python train.py --dataset="chords played on synthesised instruments" --encoder_norm="layernorm" --encoder_activation="relu" --encoder_mlp_ratio=3 --encoder_layer_scale_init=0.1 --encoder_drop_path=0.05 --text_encoder_qk_norm=true --text_encoder_inner_norm=false --text_encoder_drop_path=0.15 --beta2=0.999 --steps=9500
Rows from block 9 of the audio encoder of a small contrastive audio-text model, named by matrix and row number. Rows with one number belong to one neuron. Each number is 128 + 32 x the weight over its row's rms, rounded and kept within 0 to 255. All counts start at 0. Numbers have three digits each.
Before each neuron's rows are labels from the 100 clips, of 14848, where the neuron reaches its highest value: "loudest" is the band of the loudest frequency at the time of the peak; "responds to" is what is common among them. Only what is clearly more common there than usual is listed. The data: chords played on synthesised instruments. In brackets: how many of the 100, against the usual share in percent.
# fc1: MLP up (encoder.blocks.9.mlp.fc1.weight, 384x128), inputs 0-127
# fc2: MLP down (encoder.blocks.9.mlp.fc2.weight, 128x384, transposed), outputs 0-127

loudest: 4000 to 8000 Hz (89 vs 5.6)
responds to: white noise (91 vs 7.2); thin (high-pass) (59 vs 12)
fc1.330:137100093112117190110129127138124173100133147113122139148079156120042164100154177110118135167124104105090106143091198146144114170180113102133109140093107106209113128091209159190114088126142096155137127128096184084172108086095168103128075147120113127136153132121106132173086135136088125118204117109112167118092138134045147116111194117102090126080133179093188107161144135124109109112151
fc2.330:120131131143137057106115126185120173065098133124098214174139132135099114115109157119119101131132127130210142180151143163141093135076110111163134158137169161132155131120112137111139165107154108164169122128212187083143121161152127206125138136152215115119111058196148132118111132103121092138147188118103138144171134125141115049109157143126089108128187152145112105139074076117098103107112

loudest: 1000 to 2000 Hz (26 vs 7.9)
responds to: thin (high-pass) (64 vs 12); pink noise (54 vs 7.4); rumble (40 vs 7)
fc1.302:129137118135097185138145150105134185086106133124165149136098132105076205156100124119144144115143124132104072121065158099112068174155134162161099146103108139209075132099145142149125116154151077149156158094105194107175079121081109112158101157094146124184180118153134125144105152112120125072191150107091145158183110123031132108083142156141135151140129157091137158162111170085158120076088
fc2.302:148140133160196089123152138195171084118116136148125193164146127113057107133128158146112115122118121119155101145140224116143106126093113094159108126120087167175078105138075152156148107123174142155153122139207171116131154163117141120147131120111187112119121121179175112100109125115106094140211157126103139139203124090141146109163154146152094125155174125166180116161065183121144112155049

loudest: 1000 to 2000 Hz (31 vs 7.9)
responds to: string section-like (52 vs 8.2)
fc1.271:138082124127106203148117126163117098098146128141158144148138122141114139160222135163115132155109129112124084118115136150086099112108140140113113151121134178173104170099187143144073124127042143136144110122175140122123091151115111073170141132142145099138254115161097126072137167098079145140119133106084119132191106112125133115096116116150157094076131079158159097120148104140135119018180
fc2.271:181137141068075110100122099158091194143158102105091187109109127123189098110164097122150089134142122127115135154131151140156103126127128121188100166143096175174169136199047125181118134120144058144126127100148091148128117130203042125173140146125172130096071177122080137108162098130158145080113142109139077110148126138119087168110170120130102141104119082105101097108167175124109109179146

loudest: 4000 to 8000 Hz (74 vs 5.6)
responds to: white noise (83 vs 7.2)
fc1.284:105166120156143176190137134105107115174210107137129168120088146100140122151127164137136143127124135057127112206096237095105141164176147139174125137136144111160098117080118151180145156138086095129155108063147176095150093136125162097134090118123133137141107070146168107116166134114102118143092113078134126172146085115117111140091086124137118115118154200150133159172074203168082086134109
fc2.284:158104152082100121147145080085132139119122107167070156165126122166149084112123136092101121131140079135136115079083118067098073095156126148150106182086121162121103120164115139132059087169123068085114154168129087178112146072165095106104118089137120107118140163136079136137152112150129102137000133114143136131089121104152103121151123095121083174102086158076116134088176144141123163183186

loudest: 500 to 1000 Hz (48 vs 17.2)
responds to: rumble (64 vs 7); thin (high-pass) (60 vs 12); text has "noise" (33 vs 14.6)
fc1.146:138135069161146177140135132151115179153164165145171156109081133083111109155188190179170144150119079067116099138106128150157134164157125144123135104095165135108112130054123142213112122180122099120150145086143164127154100052094133131124140194089110072110201103200142118108129143130088106129130143129116108153128058144106122180084116110097118101100132188125124106103091184136130104092101
fc2.146:132126122163080174143135057100104116170120128144152113084127147127173093120148140120116130115106121130088121165065110099161157086118083178122109103126138162133156133143168116072085098115107163098173130165138133145108112089095151131107100119100111134133153105179220107163137158069131088130114121090150114134042094127183121121155038085177124182142138080102086112107203086148121131195143

loudest: 2000 to 4000 Hz (36 vs 2.1)
responds to: playing: strummed (59 vs 24.8); thin (high-pass) (56 vs 12); harpsichord-like (53 vs 8.3)
fc1.280:145108091141155188135113126192078116102134154109162129128091115114125131143202112159156113166090079115128109112095114180094117132135145139099113184169144154152077141133146153143100129159093132162118111151177113093116093081145107081182163145129154071118255130146091126127173170131097134138113141097147154121150071149073138111102098141104170110114136112089115148183144103148148081080150
fc2.280:210081142070193120145106051138116178204113142116162141143123130098143097128197127100109105136121104106096172111091152133117117122080113124181089152161107130124150122190120141191104066112100060141136116147114050177118127108155086119136124086128228105124087174080137118113148142153141150151087121106152104140135128114121086110154100120132110112101126073124113121090175108176125141155160

loudest: 1000 to 2000 Hz (36 vs 7.9)
responds to: string section-like (66 vs 8.2); thin (high-pass) (37 vs 12)
fc1.338:135074062158129175106073134186119161101130161130130179155106130093093097126166154216109195127059087115117084118091125149091111106107136163141129189106131154160092135118174169125094144173066141139132099159133137098109115101123128067161109149110151066151195101159109137062180141139098106129131160116134123160180114120117131094093130151131175128108175131077132113117151137111172091059140
fc2.338:221135110075125093106130110092072157180110143114152174111115135079145144109150097117125083130082154152099135178121191145145158098077108114146087149169122124127111136199121156205132080101104087120146112140169102136115123136168108192155139152100183101094053164074141132090110126116140132139131139080126119121156138126073095091091141169139159123109157081123138081130178188163157074163149

loudest: 500 to 1000 Hz (76 vs 17.2)
responds to: arpeggio (100 vs 49.5); playing: arpeggio down (93 vs 24.8); saw pad (34 vs 8.7)
fc1.112:142087141137029153099138168198175131146151140126129200147126162142084145080122120190124182159155090151115121147116118109123166087189119113171127214096079127203134118117130138131113098134124117139175081149150160036163122108130129092142098111130065120092164077103067178151105121126110116140167131113144153105152144128076180150154110109110148088137102135099090106109105143119144148093113
fc2.112:154119138211095169150173103079119080155132123108124142122133140131133121136134122120112108089110107138143036141142139141147116129167113133046143071148166126083063086086114124103131179112104117099168103162151175062155121099128111164104146106132081160097187135169190125196135141157140051172062142162141138141120139103103085131136086137149139104122153098133066082155132079123180119141099

loudest: 1000 to 2000 Hz (32 vs 7.9)
responds to: thin (high-pass) (65 vs 12); pink noise (46 vs 7.4); rumble (28 vs 7)
fc1.149:101081123123191162132089182144173225114158148130130138132117116114049190135125128129154137132130053089083083126146127131117112175137135131190107120108157134137142140128149137120084132111209069145115144133091127097122135116064162170084079146103227124153147169161112096147144161119133124099194129103094097161119103085080151128116130124123088185110157155115173103153119129127133133085093
fc2.149:097171134171211105130104133192107041154121126127131089166136136126100125109075111146134130154142091102152097105093229113120105110071118120172102101076086142170060124112115129124114175127118102181146101114175102156137114128094168099122120117095196147133095179156171114120132113176138143127144116169138171115124087131145119137156090101146144213111140133108203120118106176146101135181097

loudest: 4000 to 8000 Hz (75 vs 5.6)
responds to: white noise (78 vs 7.2); clipping (35 vs 7.9); text has "clipped" (35 vs 7.8)
fc1.127:140181112160136166167164114095099103172131094104140149122118130115073153169171145132149105178118100107088080152128164149131103151100132113105085144121152072182088134107172134119105094144130103139147119087110176093086098088130161100173032155137118098124149085123127080136137118129094146127242111124108147140176088084064110116136114139118078181129118196101131156116160173184153101088155
fc2.127:098158147177203079115115092154149074106107145138107167194120108132094125135187163098139104085132108101198072136116074125193071114144107149071082098137173176124176121144099173132111018130133169174132135135173153105147124148092143165117146115099151139118135102142159152141132117158118141139045106112129160127137124087130154064095133137135135171122142149117129084135075089125124097146089

loudest: 500 to 1000 Hz (49 vs 17.2)
responds to: marimba-like (48 vs 8.4); vibraphone-like (43 vs 8.4)
fc1.188:088079092186139141103078155143177164129161155092033171112066137113129148114167126149130088141109170103155158150217129138152108161152145134102122161095145128089172149129127165170084106161122149153138140105154145071097076140130123134178073192124148094116159107170123116094202103082126119141133168089132082130111162127069114168128146085137112124067111156126149146166079156173145150115116
fc2.188:116148067146112125154153127179098115121132111120142150103078173119097095164097138143158109142141125194116113120134109140146218122115075112124176121125125159100099099106121132128190157071148127211119106103171134108175073107122208137097162202058156139144117117189148139107119100092118085108111193158120150068112091115128149090191069127184100111140130140121125143169151150115150081126128

loudest: 500 to 1000 Hz (51 vs 17.2); 1000 to 2000 Hz (30 vs 7.9)
responds to: arpeggio (76 vs 49.5); playing: arpeggio up (63 vs 24.7)
fc1.334:151085129104153116180105183128181179134171145126122131119081154097096131141110152135184126154099084107123112100107121097147110128132125143069125147137146127069199165169157143090120102130222118110145139133079130104112159127143211173122124168127216149164162143120104137152109154138083100091159102094117169107087130137067123159117129084138052163145190153117152119113147151170109142101054
fc2.334:119137152165151136117131113188151073131161100101167081106126137104129137125074114162140141139107124101086117136120124152109119167106147115136128102065111116098178131071150085093154127144077086249142138140133096127123138131122149090114098095133114120108125207137146124098092147144172080110175109158136145116061101111129101115092161102114165217110091191157193100093158197149145139166178

loudest: 4000 to 8000 Hz (43 vs 5.6)
responds to: white noise (80 vs 7.2); thin (high-pass) (43 vs 12)
fc1.125:178145083110092147097156098103092110084130104121165152094107120070060112121095149149068126170114118135125112183126169145110124076113117108110152089086142151129184156087189131176153063136159083119116142127142144114132093111088146130156153164142123144102137000129091099198157138120135145148157102116128067169114134093134087170110107115096068164118137190166120105135168128145125092133172
fc2.125:142117133153132113127141026190124126087052121140101174136129134131116146129177142093119143077120159133122121150137134118149121106126173147058099099128119134195204136088089129065131118142085155200117114127088122050123135114131032054136146154115121134134177067129124136103151109104125097136143110090101158168207125118133126133121138069120121146154149106108095112138078158096111123142076

loudest: 1000 to 2000 Hz (47 vs 7.9)
responds to: muffled (low-pass) (88 vs 12.2); white noise (81 vs 7.2)
fc1.304:033158129140153186120097145121126183161142134141140134171135102128063112155154127192137131150126123124109071133120147157123095127129138146175109126069120027204114090167120141098126148152124078125152137115128142118130120084091104063129111137091154099142230137135128122094123130106139171112154115103125110123105120087053111173144124135108083162165114178082156203131171159134103086124105
fc2.304:032132134144187128114059111143171089117164170147188119226148102119084110132192132062160118115129106107146143127129111126154123129150111140112123113116152164098105124132113144155115024128101152110156144152143132146135109148098226168124111106066120135125158128102179138151074147182142174121054084141113130109115103106128184111106101157115073161105126120171141137136142101139100124143105

loudest: 4000 to 8000 Hz (68 vs 5.6)
responds to: white noise (70 vs 7.2); pink noise (30 vs 7.4); text has "thin" (30 vs 12)
fc1.276:160122108116105176103146125124138187085132155123126129147113150131047143103109147098156145163105116115097104164087212122139133133175124137111107087133116138198084135104210124180139126124169096146157105105121166051157119123071201124160126123109100135142133133110130143137093153096072128098194136109104161108098104145046143136116186121102063137106131192091204140180123131115117111093128
fc2.276:144145128129127066104140155175117156072096108122113204150156127144099116129098152117132102145144105136215117156138137149125094125069087103190129178117164140114157112113111111109110184104166104145175125156247172098136128144149123192117137107146206119117088097172160129117119142148149080153184213137114133116165120111139108057124160152142113153116167168134125129141067081109122106137122

loudest: 4000 to 8000 Hz (40 vs 5.6)
responds to: white noise (47 vs 7.2); thin (high-pass) (47 vs 12)
fc1.289:032119172134127159113057183106127084128125216128132138110115113118115136142136165095139138110145152093138156097083100165110137158202141134124083108125103119135096155104149126168117136134158105134132068130110190098122113126116143123131080181112066135142192115186151129084147157098153118122194118070107135126166087084115113113139142082171087182121151102102187159117136178179072119139085
fc2.289:045190112155154156145047190180105085102188126175117133118117134106081112126147143109149153144105113118086085149147116147125156116193149142176158172164050104147087158149153159162167109121139164090115143108117136155113118153089157160155163137115087098116124146176076131146134136120124234103137101175144106100145125158149205128146114200137133168146132085146126127156098140097134129128094

loudest: 1000 to 2000 Hz (28 vs 7.9)
responds to: string section-like (51 vs 8.2); clarinet-like (45 vs 8.1)
fc1.218:096106135158102200130059143168072115097120168148140164172112164140137161126193129153104163137127104109148078110091120138079140131111135134160120181077140156176148131097149180122098171153072136137122130131160162104090093134140125075136147126102143059165250129196151126055171150097092110123110141108145075140165114137131162136099134163120112126110113078098156125085108107093144104110175
fc2.218:153130105114146096133119125146118150105126138085128125096104127094109101108175129111124105129098125104116182205125201094185154097081102101152104191140111164154103121172099121200124111097170131159100136134186151122117123117182049180163133146090199090096066107149142121054106120137129131134130163097111099098153131090083134192143172163153104121130146070131154133140209152158080099122128

loudest: 250 to 500 Hz (69 vs 32.5)
responds to: arpeggio (100 vs 49.5); the note A (85 vs 29.9); playing: arpeggio down (83 vs 24.8); marimba-like (37 vs 8.4)
fc1.52:107131158120113163094148150152117172134117147091102144115159176087076145138111155171096143162108127071119121145207135103153154176156111147122101162102110141169121168142073165165021109115092109146109140148144133103118052166149156150105223079115140183113153112142084070142177180144098127118148123112098152130139115124062137155118100135106109091065076146098079124129083147112151155112103
fc2.52:119094158166109155103113123139186081147104136123114139124127113171122134164139109137166190102127085157123178136084172124119131186130108147094175112096154113114079117136121132121128114130118102175171167199137155094162139118136137121133061000117100130132133076139078168128155226191163137090106143176113119132148164153169123148139106122066112125120064091134117190126149142133126109102103

loudest: 500 to 1000 Hz (38 vs 17.2); 1000 to 2000 Hz (34 vs 7.9)
responds to: thin (high-pass) (83 vs 12); rumble (47 vs 7); pink noise (34 vs 7.4)
fc1.76:042159115129153145130086164140139143103143223176124158139125103080065108136156122171162131135098121081110157128118121166123136184146134181201125105102149084209112155133123139104126128172117077147175102092147126116108156088092098041169126159090131079156201122169138110066175119116149139133131140103127123153110120088086136197124118094127102121121170159137123172121127152115140110134085
fc2.76:090149131121213175145114129162116068162183191143164136170131121115123130119165137073141096124125141155185087119132076103167140131135129148103083139114126124099083139168100144148091047108111151150144132148192094161130093131109250203129129130069107138101151156076151125155105148151108186126082113096150120142121111109121176117133091158108091090101163096142066099122142129138145126145098

loudest: 250 to 500 Hz (69 vs 32.5)
responds to: strummed (72 vs 24.8); saw pad (44 vs 8.7)
fc1.242:083090119143149138106135086180149163135110147178149120158123123127116096166145135134146146166125146111082131133132120162150126138134124129116143173084132103177100129033101099147146089156084142162160087108139253075141124120130133141090133137146081124141109158170114077113133130139126133137134134141133017148161105070117194125090147163112164037113125113128124150162063104108131161098189
fc2.242:146119111131156180121154093130167107149153122092139047146115138123151089152086113153111105136115117124070137144135171099136140120134124115142132147072096116159084117106181109094135153119134062203114132146171105180128130106124127128162127123100127139151139202217164137149134119135118065126111106115127022144080129108172151157215203101128107142115109096125184120142166182144116131147200

loudest: 4000 to 8000 Hz (78 vs 5.6)
responds to: thin (high-pass) (90 vs 12); white noise (77 vs 7.2)
fc1.309:166058103107130139116091130163132143099150176141143136101106139100090091115126139114130157186095084142105080182090124143139145149136115187117123200159135121172046147134174138152117075134097117187145087113175119076103081112130210084170167112132169081141178056125114124124177126119100156129120131085139174112108097133096170084079112113139181145138146172130131170147167112121176088109122
fc2.309:145102130133170113104083134095084163160148189163102136166123129120147106123151083120147114121126140163087140159064111125112106128114119125176035149162121129119209168175163198182067114097111107201107128145118138111106129126201142166130113112110151100127148139100085156172150177168160097122106103058152143116105145154078131086142146174110128088113110116074116125101140065183104088139167

loudest: 1000 to 2000 Hz (33 vs 7.9)
responds to: string section-like (74 vs 8.2); thin (high-pass) (39 vs 12)
fc1.83:160079095133119167153134127183134127076126123140127160126090115119106160146210114152136150150120098116113110120087124145098097113114136168135089135105112190195114177099214122159086166160060139109119083138175157109126080121116111068157143134111148108122241143131097111091152185123100150126109121129112128132200068108127150129096107148125136099065138089109140109116156116119156092067192
fc2.83:158152126057099127131102129159097184131167100106146200146106136095162084121184116093123085130117109116110123134120172150151141094127097099199106159138119197153161124184044150210149106106122049116138111096170085149129100111163099124152152152107187104099086173103115120112127092114133167124094147126145073108155106117099078100095142149143123082107151071120132074104174184142138108154134

loudest: 1000 to 2000 Hz (27 vs 7.9)
responds to: string section-like (54 vs 8.2); saw pad (38 vs 8.7)
fc1.124:129023109126137204132103156168098146106174160104193155128128154136104117137159197175118150100101141121122150097094110164089091102138121120183144172112124159150182109098157162136073140102082132151165130138130170109106150142132175078142074132132136089140175091157116127118131151120109040147138145053109091117196117125105164097110117147169165121122115131108127051165163144114115149075153
fc2.124:170169181141158068098180139105056188126127143094071076133109132152180139100109081094123115145147156133157158152098129108163099128093120108118078157097148098119102118155079154128086108149140101121098134105187148086150119123203113133161141145121209131085044155130102141078152107122106132092118198057116117091112113169134105114119221167100132099083104123113117135126131145120156113113129

loudest: 500 to 1000 Hz (79 vs 17.2)
responds to: arpeggio (100 vs 49.5); playing: arpeggio down (100 vs 24.8); square lead (27 vs 8.1)
fc1.270:141083137147036145143147163187198096140171146070088163136082145109061148091109109178133125151130110157081150144153117098135154178203133135157096218148093161179113094089158131137094120130101108157140111135145142100087132106126119073132135145143080119134160110127099164153131162112130144139161132109145175116135130077084173127107100100144201072143132136151052093114131133124144120068103
fc2.270:125119123146000160140147112083083099122132074120088155088134117145149158143124120154147127112164119150177050145129131159110098148150113098070168119131131147105077109137120164150175160111112101114192158123171099112197109120091101187098147093164027150123153145117129134174137162135159106111129194168133135124159179150122085150122078148126112116140158080134067118114166119109160103117116

loudest: 1000 to 2000 Hz (32 vs 7.9)
responds to: thin (high-pass) (57 vs 12); pink noise (45 vs 7.4); text has "muffled" (43 vs 12.1)
fc1.238:125132098155136155122127117160136159130117149084129143138100122137132095150126108187153062206088101095113129091090197187134119124155125143159129165093107116211116116125100158107087112152121049126148068117169167165140150094085121095072117177081124077107133090157127123137146145142143145137110147119063116123169069117086125175077094133081134141082138151069129139183130225132132125146140
fc2.238:069134128113140115135136075100102118104081141081117101133141114118171207135105100103137138112182196183204098136157077154140110122118153154058147093088163128065095153148088154104142093140119130178172163110111099094166086150063225115120164141148117162158129131076107114130145136091097170097108129078138117140121143136110139074128110081105112104147176185131080154111128120105138121103081

loudest: 1000 to 2000 Hz (36 vs 7.9)
responds to: thin (high-pass) (62 vs 12); pink noise (36 vs 7.4); rumble (30 vs 7)
fc1.231:092090111134167113129095192129177212110159177129155142142127132110071155120095157143154111128113067088110105095120134133098124155134110144153098143124105108130147177117122129105111150089214079142137125131106142098120159119098156171084133142095205126135145140169078131158153179139148132093180111087096082153121067071082147085131159126136087205092139184134199098136136161133116133128062
fc2.231:101174141174178119117103138218148053161140134131155100151149132133093116122083112114147124156132118154103125094113214098127144122071124117189073141077034121177044132124093128149114126120084111174135109118135097158129100132117169067151122143085151144129086192129149141101130118144169135129095103125129113108149109120149167159180090114133154232119135125132183122121116179145134136156126

loudest: 500 to 1000 Hz (64 vs 17.2)
responds to: the note E (72 vs 30.6); vibraphone-like (44 vs 8.4); marimba-like (39 vs 8.4)
fc1.56:103111123142103134168109153157212139141124146089095141133134141044099063183102148152107199145136125039121102169126164139175125129139098163107130180128113168165136132157143115196089083164114127144119141156134111112153135115151152129096134099094144117215118121120106060138130137104115143040147090116102129163147185151101138146082178095071118088141170072122112133140115100132112181125106
fc2.56:114152138106104132068167108128090114113129124140085137101114158103134158054107063146137159117045120148153090147119131213128126141124122150145207100087160161127165130146118120131142142138195094167145171192142141121079201177144135083141088128131137149042127139141095133126148164153126126073156134157101093085141177130118121158063153074142135161134075149108093093192132146114146096141128

loudest: 4000 to 8000 Hz (70 vs 5.6)
responds to: thin (high-pass) (95 vs 12); white noise (75 vs 7.2)
fc1.152:094110087123138171113119129136075195120139171095148132159103132130064135143144135110109115174115088146119100150098171156127122172146130152144085071089145079174073152119210188179125133175174090161125107096088171115147107075046118088109058153082124115139134111111103123178159146099105133131171106099113160102111125108064137154123147120108100134095113172090190151126185128131117081131169
fc2.152:067154127191118067108047122191113127066116150147104220180124116117091119145168101100144136105132147122149131197115108168164107144122110143127098160123158185119163166131168150139135115161110123203120180134185142099134130184128105218108141132108144134116143080177121143167120141145110107093147121080118158128173120114148098068090150146075119093108106148122123092125099103132059107142135

loudest: 500 to 1000 Hz (37 vs 17.2)
responds to: thin (high-pass) (61 vs 12); rumble (57 vs 7); pink noise (31 vs 7.4)
fc1.156:130105130122148168136097140118168175098141160144135122140129131101083157153107147087145128146123084108149129121100133130094135194178123134119098159118106092129087134104151141160102149124213061185174104129104163076131120150114167147100115172107156118178197156174129129158155169131133120108173144066089111158099078092072105140123188120117083152088176183149168086196056157120138123124063
fc2.156:156168131161148139139157152140104078169150121104130165116132132118117156137100143171122129127124152149098097078117219110126134122099113116163126091126061116164077144116076122151143169132140117135150131144111096168134142148112208127161131126136147133133116182132137137077139136127130100141244120154130115130134140148146104169156115123132141198146137126126193125133076255130162129215076

loudest: 4000 to 8000 Hz (31 vs 5.6); 2000 to 4000 Hz (29 vs 2.1)
responds to: thin (high-pass) (63 vs 12); harpsichord-like (52 vs 8.3); mains hum (26 vs 7.6)
fc1.98:162091092142124123114135144175146097123137170166139134105093141111107125120113117117169125178088116106078122181117094144119105189157118145104120220148144143145059156134147140169081119164069117200140080094176127121133072105137111037146150175105120070148183127132100117116166142104083145127134152092146174109150079109079135082065066129125158130149128169114067176121156142117156105106114
fc2.98:165095127117093133104097101094130129170151141143106154081104123102152116138164098170142128146121138159062154156050114144118124143110107139170052189185107145120147160201185149202084106127100112174092141162118030124108133126141138161107114105122105115125100152129100152145153158147128102108079149078148168146099170141088126115191061136108139114113111075089095132107196099144113115110187